A small sound classifier, trained from scratch.
Training: muon at rate 0.0078, 17800 steps, batches of 128.
Rows from block 8, named by matrix and row number. Each number is 128 + 24 x the weight over the matrix's rms, rounded and kept within 0 to 255. All counts start at 0. Numbers have three digits each.
# convs2: second depthwise width-11 conv (model.blocks.8.convs.2.weight, 192x1x11, trained with AdamW), a 11 kernel
convs2.0:078111099131110141126139111128095
convs2.1:081089098109123143167154152138151
convs2.2:126128122130119124104116104104088
convs2.3:124109111102108097101103108101119
convs2.4:152156149154146152134106101090098
convs2.5:145128156146170152174147161133138
convs2.6:112106117111115114119113111104111
convs2.7:128131126126115098094105115103105
convs2.8:060074082103106125131141143157162
convs2.9:148145145147147141153141147140132
convs2.10:162160156149147140133129132125133
convs2.11:119126116126130155159165163167153
convs2.12:150148149151144152140144140146139
convs2.13:144148133181157184141147120128124
convs2.14:093090109112115110116123135125135
convs2.15:148134145137145143153142150144155
convs2.16:099147121175102171105155131145143
convs2.17:099131091142078146098153133165150
convs2.18:089086100096105096103108111117115
convs2.19:119103107094093093095094098099105
convs2.20:145131151137149124143127151147164
convs2.21:141149148171154166143161147163151
convs2.22:070080087105101121126149156179190
convs2.23:120104111097101094102104109117127
convs2.24:066079096108118118128139146142163
convs2.25:181164160152142141134143136136127
convs2.26:151143154146151149147147139142135
convs2.27:200173163151129114110105108094096
convs2.28:127139132157147165153161151144127
convs2.29:193182172156141142127128118122123
convs2.30:164143143122120094110096107091098
convs2.31:099100104111108113112106109096096
convs2.32:118096120100120103118106120105116
convs2.33:139140135146154145153144153151147
convs2.34:125111127121144122155145171135175
convs2.35:108117098112105109107099094102087
convs2.36:111097106097104094100104100097101
convs2.37:103092101104107106119121128124126
convs2.38:136143121136124144142155157161154
convs2.39:102106111108113116107103118116118
convs2.40:156148154144150138149138156149164
convs2.41:118109130131137118125103099099087
convs2.42:171165153149141141126127103120108
convs2.43:156153149152153149152150148147157
convs2.44:161153153155147150149148148147152
convs2.45:157129148112158120168124162141165
convs2.46:091100099104110117117130130138131
convs2.47:134134147155163158167148156137144
convs2.48:148149151155153158153153141145132
convs2.49:152156152162157170163149157141152
convs2.50:156129145106105074112112149144168
convs2.51:110111110108113106099115107118118
convs2.52:113116120136146151151153156161164
convs2.53:111102115102095090101095115106113
convs2.54:134141138142139140147150147163156
convs2.55:113113108115103111106118119118117
convs2.56:122119116118120119108108105101097
convs2.57:188167167147141128132113114089087
convs2.58:111105108102116103116102104095096
convs2.59:146154150141138147141158159174171
convs2.60:125152126143130154127152120132112
convs2.61:085105112125119127128142158153149
convs2.62:122119109109101103093112109129134
convs2.63:120116112101098100092105100107106
convs2.64:131137146149143145145142150140142
convs2.65:113101119102119098119110118107121
convs2.66:121141137151134152144156139140139
convs2.67:106103108113103102101114111110115
convs2.68:140127132120125108123092108098126
convs2.69:143155139158127154130155133150156
convs2.70:147155144140141139138139149153152
convs2.71:146145150144164154163152157132142
convs2.72:152161160146133140128140136134126
convs2.73:128121133129149146161149153140144
convs2.74:129140138152157167156164148153141
convs2.75:142163135161115161125161120153121
convs2.76:123119127115114118113099101093100
convs2.77:136116123112107097111097106101103
convs2.78:137118117102110099112100117107128
convs2.79:113100099084085096093125118146146
convs2.80:114100098091083082081095100108121
convs2.81:185171157136136113117117133134142
convs2.82:128146142163160162164154158138139
convs2.83:129136136133126126108112092103085
convs2.84:158152151150144137126114112100085
convs2.85:174154160146157143155144144132142
convs2.86:146140131126120117106091087110102
convs2.87:166165151155150162155160157161172
convs2.88:116109113101103099096098102095105
convs2.89:106111109113116109117110115120122
convs2.90:099127094139099153123165149193167
convs2.91:152151147141139143141145148162162
convs2.92:113093112097123095127105127114121
convs2.93:149131112103109120125142160179194
convs2.94:084100108112109121121118108114099
convs2.95:151149152157160156165146150134134
convs2.96:116124123110098098092113095123107
convs2.97:131122128117114109108108107102087
convs2.98:179168179156154129148125129114110
convs2.99:112107113112121107122102102098102
convs2.100:117108109112116132134157167181194
convs2.101:200177171140139124126122138133138
convs2.102:134112113108113104102087103094104
convs2.103:182171164154146144137131122116122
convs2.104:087085096091108127137133145152160
convs2.105:146156146146143159129133109100075
convs2.106:169166152150148148141135131130127
convs2.107:154156149155146151145158147151146
convs2.108:197178167148112116108136157145165
convs2.109:126132127132139152159159166157156
convs2.110:158145146141139134120106089072054
convs2.111:177180164169148140126118104104099
convs2.112:109108107106098107101105097109104
convs2.113:048077090108120138136143142154157
convs2.114:173158160150149144133130118107085
convs2.115:141146146155156159154147146141149
convs2.116:174168152156150161142163146159134
convs2.117:147143148164169167169150144137133
convs2.118:139128123115106104098096098109123
convs2.119:153132132121121111114094103086107
convs2.120:161164140152139149132145123133118
convs2.121:134137143151142143139148144139129
convs2.122:134132139131154151160160157140128
convs2.123:113120128135149149151161166150145
convs2.124:205186173157147138138140138133127
convs2.125:083072101095117099129125146147152
convs2.126:138145148152150148152148152157160
convs2.127:077084099120125127135134141134141
convs2.128:108098111100109099104115114127125
convs2.129:135152144156156165163152148141139
convs2.130:108106115099107092105099110108114
convs2.131:115134134142145150144149143146136
convs2.132:150132131112108099093102100099098
convs2.133:149137141135146149147145146144148
convs2.134:138107145098140085146089142105147
convs2.135:146140148136154142158140154147164
convs2.136:137153151158157169157161151140130
convs2.137:112118111106095108077111098144133
convs2.138:115112106100100095093096093101104
convs2.139:162153156151157152152153152158148
convs2.140:183167157148138136121119116106116
convs2.141:088100109119108125106109108115115
convs2.142:112119110114100115106108110117115
convs2.143:087103095110116129151159169163158
convs2.144:105113112112108103110113103102109
convs2.145:162169140154128138119119093083042
convs2.146:117141138166165176172162151133121
convs2.147:124117118114106111108108116113113
convs2.148:108117112113115113105114100104103
convs2.149:075071096090104114129145146165167
convs2.150:147149151157156157157139147132132
convs2.151:123126129136137148144151151158160
convs2.152:156159157156152154153150151147148
convs2.153:113110109100096102101115120141158
convs2.154:102099096104109104141156171167154
convs2.155:086099096108105114121119126135138
convs2.156:175172151156141155140139140141135
convs2.157:131124120109112102106105120121127
convs2.158:123100108090096090106107116124135
convs2.159:081091097099121115143152160166178
convs2.160:125122113100100096099102111124133
convs2.161:154122129098098078088089108106117
convs2.162:077086089109119130133136123127097
convs2.163:116111127130145151152162167171171
convs2.164:134124127121137138153150165171186
convs2.165:136150139158139148138151146144144
convs2.166:145147144149146151149148151141157
convs2.167:154160162154152159157148148144145
convs2.168:147154151157156161159154146149141
convs2.169:070077088098105111129138168150185
convs2.170:092105089105094107098110103119114
convs2.171:112105109099102101094108103114117
convs2.172:126105115098106098108104108111114
convs2.173:122135139143155151153153148138139
convs2.174:150136128118126112132146163165167
convs2.175:114106107098097097098106110116123
convs2.176:149144141138145144149139144139145
convs2.177:108102106106102102103104110107113
convs2.178:132144141158143156150154142133116
convs2.179:116121127152157160168164155140129
convs2.180:156145153138159138150138158139153
convs2.181:138150147157153159151159149144130
convs2.182:136144152156167164163151147134126
convs2.183:105157098159097144097150111171149
convs2.184:147163150161150149143148135139128
convs2.185:134126135136147150156153145146133
convs2.186:135137143149145154153146154155153
convs2.187:184171157142137134130117115121134
convs2.188:146133127118112115109101096103105
convs2.189:127121108104107097098104100111117
convs2.190:120094118077112076112096131130143
convs2.191:126125139147138157143168143164127